python train.py --model="image classifier" --dataset="streak pictures of flow and ridge fields" --image_size=24 --crop_scale_min=1 --activation="gelu" --fused_qkv=true --qk_norm=false --patch_size=[2, 2] --optimizer="soap" --precondition_frequency=20 --one_sided=false --final_lr_fraction=0.01
Rows from block 2 of a small image classifier, named by matrix and row number. Rows with one number belong to one neuron. Each number is 128 + 32 x the weight over its row's rms, rounded and kept within 0 to 255. All counts start at 0. After the name is the row's rms in percent of the matrix's.
After each neuron's rows are labels from the 100 images, of 14848, where the neuron reaches its highest value: "strongest on" is what is common among them. Only what is clearly more common there than usual is listed. The data: streak pictures of flow and ridge fields. In brackets: how many of the 100, against the usual share in percent.
# fc1: MLP up (model.blocks.2.mlp.fc1.weight, 320x160), inputs 0-79
# fc2: MLP down (model.blocks.2.mlp.fc2.weight, 160x320, transposed), outputs 0-79

fc1.305 102 [ 53  92 157 116 177 171 147 131 141 144 117 141 172 150 144 114 109 102  98 108 174  79  98 144 147 182  98 106 158  90 179 123 153  93  89 135  98 129 105 115 123 129 114 108 155 136 162 180  81 123  77 154  92 141 101 147 155  95 104 176 164 103 128 126 145 116  73 104 153 152 126 134 107 143 127 112 195 144  97  75]
fc2.305 102 [108 159 129 150 136 119 104 150 125 170 117 162 121  84  87  84 107  93 123 171  87 176 186  97 105 163  89 130 135 124 156  65  80 150 110 134 129 147 119 135 135  84 118  64 132  94  71 185 120 161 138 152 160 162  88 148 130 171 104 119 129 136 150 152 130 165  77 176 133  72 153 102 158 134  81 144 103  90 178 152]
strongest on: spiral (59 vs 10.5); saddle (29 vs 10.1)

fc1.105 109 [104 123 126 155 133  89 163  96 102 161 161 145 124 161  67 130 103 143 167 235 145 140 153 116 169 107 170 120  64 140 200 126  67 116  66 120  75 182 165 113 130 143 132  92 117 182 122 108 167 164 122 194 112  73  96 131 144 146 140 123 178 107 148 163 147 119 123 129  82  87 119 160 150 155  97 114 109 107 116  89]
fc2.105 116 [106 186  77 115 115 163 166 148 162  89 163 139  99 113 112 135 110 147 113 109 125 142 127 167 126 157 203 116 110 127 141 123 126 160  82 194 143 165 176 118 134 114  96  75  79 199 108 102 125 211 111 112  99 116 144 117 157 114  85 135  97 170 186 131 182 107 105  79  30 124 110 109 132 156 104 132  84  92  99 167]
strongest on: waves (50 vs 10)

fc1.216 139 [105 114 135 144 181 110 113 141 136 127  88 126 121 136 135 108 155 148 141 184  95 155  66 150 161  65 199 104 115  83 186  96 195 113 128 100 147 119 132 115 112 174 123 156 120 127 157  85 138 155 113 154  98 169 136 141 151 190 134 117 132  96 129 107 178 142 191  88 164 166 105 118 118 136 153 113  96 149 128 183]
fc2.216 126 [160 148 151 124  61 137 159  76 100 133 163 123 119 132 112 121 155  75  93 141 181  99  90 109 161 117 142  60 117 119 142 124 190 140 116 134 175 141  99 158 172 137 135 110 135 148 106 182 134 205 125 114 113 102 194 134 154 170  51 141 118 143  92  93 117 125 135 199  80 178  97 120 126 130 149 157 140 129 146 203]
strongest on: parallel (30 vs 9.8)

fc1.22 081 [114 101 129 175 113 106 108 153 156 166  92 143 106 166 128 180 139 223 129 119 112 136 180  87 141 135  97  80 106 169 143  80 151  69 177 142  62 156 116 152 128  86 111  13 113 147 152 136 116 171  91 103 101  86 128 133 102  75 121 119 176 129 163 106  98 170  69 119 157 127 138 157 108 145  98  85 140 113 127 118]
fc2.22 081 [ 94  80  92 127 165  59 120 135 104 148 113 156 144 123 113 168 152 146 114 147  90 131  48 101 116 140 185 134  73 126 137 144  75 117 149 101  42 156 142 155 113 150 132 101  66 132 180 124  84 114 151 160 130 118 169 120  98 113 127 114 158 147 129 158 134 126 139  80 122 103 107  79 141 136 144 194 134 154  91 126]
strongest on: spiral (27 vs 10.5); waves (25 vs 10)

fc1.147 111 [ 99  62  72 155 126 141 125  99 125 155 162 165 106 184 107 110 126 128 138  58 178 126 109 156 188 160 161 127 127 141 134 130 163 140 134 114 166 145  92 162 202 164  80  67  98 114 143 203 154 142 111 101  73 152 128 113 142 131 136 134  82 174 163 110  69 126 130 136 157 122 119 143 181  84 130  52 127 106 141 160]
fc2.147 107 [ 96  79 122 162 178 167 194  84 143 131 166 118  98  77 102 104 178 133  83 115 181 141 132 167 139 106 136 129 106 111 122 164 149 133 116 154 149 114 113 111 110 100  81  61  90 132 142 138  82 119 103 149 136 175 103  93  95 122 143 127 107 182 130 158  75 181 187 145  84 175  99 131 203 124 111 145 131  52 128 113]
strongest on: parallel (86 vs 9.8)

fc1.102 108 [181 115 164 148  38 111 138 137 160  26 145  99 116 186 138 126 173 127 132 127 124 181 199 115 147 120  67 194  67 200  80 159 144  92 150 155 155 143 117 101 116 194 147 100 110  82 121 105 147 139 121 168  60 116 160 108 140 142 171 113 124 165  78 170 145 183 134 120  98 176 136 119 132 118 130 206 124 126 131 175]
fc2.102 103 [122 188 185 138 128 126 104 167 137 104 135 122  76 129 118 113 150 134  64 201  93  75  96  57  77 125 106 128  68 176 105  98 119 131 118 184 153 139  84 169 142 128 101  58  97 153  99 123 122 135 177  91 147 128 107 112  68 128 114 120  71  99  92 128 148 161 123 170 102 157 136 197 163  86  93 111 167 173 175  89]
strongest on: pair of whorls (44 vs 10); waves (27 vs 10)

fc1.272 129 [ 83 175 130  53 133 126 161 108 180 105 132 165  23 105 100 121 142 124 135 123 121 128 181 106 140 126 154 138 134 104 148 137 126 192 156 125 124 195 143 148 142 110  60  88 134 134 159 130 122 136  54 167 104 135 100 166  93 113 158 124 113 150  89 108 138 160  87 140 137 154  97 122 153 124 106 121 133 156 145 116]
fc2.272 115 [142 102 163 109  72 151 130 191 164 123 157  70 100 131 140  90 103 118 123 137 158 151 172 117 143 140 113  97 109  73 107 143 151 170  71 112 107 143 148 147 105 129  98 126  99 107 160 138 101 121 138  72  86 144 141 131 127 131 157 133 178 134 124  80 138 118 101 131 105 176 154 116 152 143  65  55 165 119 129 146]
strongest on: parallel (35 vs 9.8)

fc1.262 114 [139 117 138 122 147 107  80 123  41 117 163 158  89 115  53 117 133 122 175 147 133 177 125 128 141 102 117 140 180 109 145 121 121 141  95 171 147 155 121 229 160 157 180 131 170 103  95 126 139 171 124  99 115 128 184 112  59 106 174 148 119 168 198 107 151 114 146 151  23 116 165 141  96  83 167 156 139  77 122 119]
fc2.262 099 [180 117 119 179 114 148  91  95 118 129 124  41 123 123  92 135  69  95 165  71 115 128 126 122 192 142 140 160 142 124 131 127 103 192 138 134 173 190  79 149 124 145 170  88 135 193 102 147 123 170 125 112 161 108 111 145 121 109  97 133  86 137 151 111 176 166 157 114  89 124 134 137 166 162 196 136 159 127  58 134]
strongest on: waves (64 vs 10)

fc1.49 111 [159  70 130  76 142 132  98 126  68 147 123 117 123  72 158 200 131 114 149 150 159 137 108 131 147  92 149 105 195 152 133  97  68 131 110 169 131 122 106 120  90 139 112 110 165 156 154 142  92 156  90  84  98 130 104 120  91 169 136 104 137 131 206 167 106 152 132 175 159 137 176 157  82 125 155 133 120 111  84  74]
fc2.49 124 [118  92 117 140 135 166  92  90  88 134  89 103  91 126  31 109  75 148 114 184  99 139  88  77 109 107 120 172 142 107 153  78  92 116  84 130 150 164 143 125 114 128 155 131 156 103 122 136 114 112 112 119 163 130 146 189  90 126 105  90  86  69 144  87 102 113 131 126 136  87 167 131 161 151 138 174 100 110 136 123]
strongest on: spiral (94 vs 10.5)

fc1.19 086 [186 121 101 144 115 149 132 125 145 129  85 133  85 103  63 104 188 110 120 172 163 105 143 217 194 116  97  80  78 145 183 161 103 141 121 140 106 150 122 108 113 155 161 128 115 102 159  95 168 133  56 170 156 137  76 146 194 140 136 114 118 189 135 106  68 137 128 143 121 108 149 109 116  86 142  95 151 114 146 188]
fc2.19 085 [137 146 121 128 177 106 100 116  73 185 126 134 144 151 182 116 200 119  73 144 127 127 111 134 145 109 159 119 145 150 137 119 212 133 108  64 138 199 226 153 152 104 139  94 128 128 138 188 116 133 136 153 124 103 120 150 152  60 121 175 143 132 120 152 166 122 108 131 134 119 126 126 131 127 114 114 119 118 120 168]
strongest on: parallel (44 vs 9.8); waves (27 vs 10)

fc1.309 081 [135 143  90 120 130 101 147 114 103 125  99 184 181 174 188 168 137 115 116 160 159 145  86 148 111  83 123  75 147 159 134 132  99 190 128 153 164  85 118 154 109  66  76  89 111 115 117 158 136 107 103  89 134 161 130 181 140 115  97  98 141 105 170 145 164 124  80 152  95 107 116 135 136 115 105  86 149 143 149 126]
fc2.309 083 [106 170 115 146 182 124  40 173 116  78 120 137  99  76 141 117 102 119  84 108 121 157 116 134 157 176  39 128  93 130 110 144  94  88  43 131 187 125 143  80 199 108 118 153 136 146 179  59 145  99 126 161 157 174 104 131 119 130 113 178 123 160 150 151 127 118 136 107 179 112 144 124 142 184 106 148 174 149 124 160]
strongest on: source (41 vs 9.6); pair of whorls (27 vs 10)

fc1.308 098 [155 141 125  89 128 144 156 125 207 153  86 101 192 175 108 122  90 138 133 158 133 156 115 131 180 118 165  97 138 176  86  87  94  84 123 119 103 154 131 106  93 106 121 103 102 125  84 165  99 111 165  90 113 161 156 108 148 157 151 172 110 117  98 113 104 115 109 121  96 174 163 115 116 127  99 136  95 142 132  62]
fc2.308 099 [143 103 223 131 126 103 164  62 105 164 156 164 143 165  72 109 178 122 156 152  94 129 106 102 172 117 137  99 100 107 135 128 135 128 193 134 118  98 163 126  81 148 122  96  37 107  89 149 139 114 133 149 155 170 131 155 124 118  90 143  41 147 144 110 176 101  91 162 136 117  92 180 138 116 124 129 154 135 161  98]
strongest on: parallel (96 vs 9.8)

fc1.52 085 [106 166 134 122 130 134 137 134 147 104  98 110  56 139 126 125 108 154 167 122 180 141  56 143 182  77 161  74 130  83 114 173 111 159 148 155 174 147  52 135 107 227 119 115 129 160  89 144 163 160 125 149 102 186 155 171 121 128  41 122 178  72 124 113 196 151 117 156 118 114  82  48 126  72 108 125  89 148 153 106]
fc2.52 076 [152 111 113 133 131 158 122 113  73 125 126 158 212 112 171 124 176 106 158 117  83 165 148 142 103  95 123 149 136 115 132 134 133 191 152 136  83 148 125 122 121 104 136 122 171 120 158 119  29 193 175  89 124 104 167  99 140 150 147  83 115 126 143 159  77 178 148 163 106 162 143 142 159  73 175 131 129 117 208  67]
strongest on: parallel (56 vs 9.8)

fc1.166 100 [148 162 146 205 144 154 147 125 205 109 120 124 146  86 180 132 116 126 111 131 114  73  91 113  88 111 139 153 110 112 106 112 132 195 155 151 110 124 132 106 103 172 127 106  56 118 162 108 135 118  72  95 160 146 132  94  81 126  99 138 188  95 129 166 143 186 112 148  93 125 139 119 119 135 164 137 139  88 106 164]
fc2.166 090 [111 105 117 159 104 108 118 128 134 108 125 105  99 120 195 131 164  90 186 153 125 126 184 162 143 129  92 139 125 132 144 128 120 167 109 181 109 139  72 158 136 112 136 138 107 136 177 166 155 108 144  79  66 201 155 115 112 113 174 173 121  95 153  78 143 180 118 170 135 107 111 141 161 149 167 123 160 115 142  87]
strongest on: parallel (97 vs 9.8)

fc1.248 081 [160  69  94 154 113 135 205 129 139 144 119 250 121 105 188 149 131 123 146 169 105 105 156 123 128 121 121 118 139 168 122 147 152 131 114 134  38 182 147 114  90 112 127 100  90 143 103 127 152 108 157 121 126 136 121 128  91 130 164 163 112 159 172 126  97 164 109 137 115 120 128 116  91 159 104 169 101 115 125 122]
fc2.248 079 [102 110 120  95 148 152 133 179 154 130 158 127 134 136 194 129 160 115 174 133 128 152 127 131 150 103 142  98  75  94 167 107 176 119 161 114 162 146 109 116  85 169 204 156  64  57  95 101 129 162 125 148 179 115 167 195 173  70  96 127 144 128  78 100 146  97 156 179 157 106 158  77 136 176 150 180 125 137 164 143]
strongest on: spiral (56 vs 10.5); pair of whorls (42 vs 10)

fc1.222 132 [ 88 124  82 139 160  90  93 106 111 166 121  85  97  89 149 127 143 185 134  98  72 113 121 199 100 143 157  90 165 142 138  75 104 167  93 106  95 132 115 152 179 113 132 111 132 103  81  69 121 142  96  96 186 161 170  99 152 146  70 104 134 162 165 114  93 125 147  82 108 145  93  60 133 187 180  85 107 139 117 109]
fc2.222 128 [ 77 119 107 151 149 111 107 161 166 151 117 120  70 108 135  88 131 118 142 104 148 169 120  75 122  94 137  53  95 146 136 142  66 135 114 127 144 182  95 121  90 185 145  62  76 119  74 113 115 116 171 142 138 160  88 194 113 132 135 137  54 135 122  95 150 139 171 146 126 135 127 141 173 127 140 115 116 182 175  66]
strongest on: pair of whorls (80 vs 10)

fc1.280 075 [143 159 138 131 138  98 141 164 133  80 101 151 152 195 121 134 134 154 103 130 143 149 177 142 183 185  63  88 110 169 140  98 161 119 135 112 121 134 145 114 115 146  77 104 102 168 151 159 185 166 126  64  85 109  63 191  64 174 137  82 149 127  88  79  90 153 133  78 145 134 136 109 129 148 110 112 189 175 120 169]
fc2.280 070 [179 136 131  97  98 190 104  94 144 117 163 192 162 112 161  95 120 133 111 171 164 161 150 105 103 133 131 151 136 139 126 129  76 114 205 132 134 162 105  99 116  84 143 110 103  94 165 124  59 131 124 118 168  77  90  97 185 101 103  96 119 137 181  92 147 104 128 125 152  52  76 187  95 108  60 129  73 161 126 114]
strongest on: spiral (54 vs 10.5)

fc1.218 099 [180 150 137 128 125 112  63  61 112  94 197 125  77 161 114 155 105 156 130 146 128 129 179  99 150  68 127 108 136  94  85 145 177 120 120  97 109 127 154 117 152 170 133 158 113  42 118 151 123 136 110 129  87 111 115 112 156 157 145 136 111 164 148 153 153 129  84 161  79 129  80 142 105  98 141  87 110 139 164 138]
fc2.218 096 [164 120 115  92 130 125 119 182  78  85 150 133 118 105 183  92 137 110 155 137  74 226  93 143 104 161  90 158  88 179 103 121  70 134  98 130 160 174 143 112 143 154 170 103 127  76 143  96  74  86 144 104 134 180 131 112 159 133 134 106 117 123 134 131 146 175 126 147 137 178 178 177 103  98 149 164 126  84 110  99]
strongest on: pair of whorls (82 vs 10)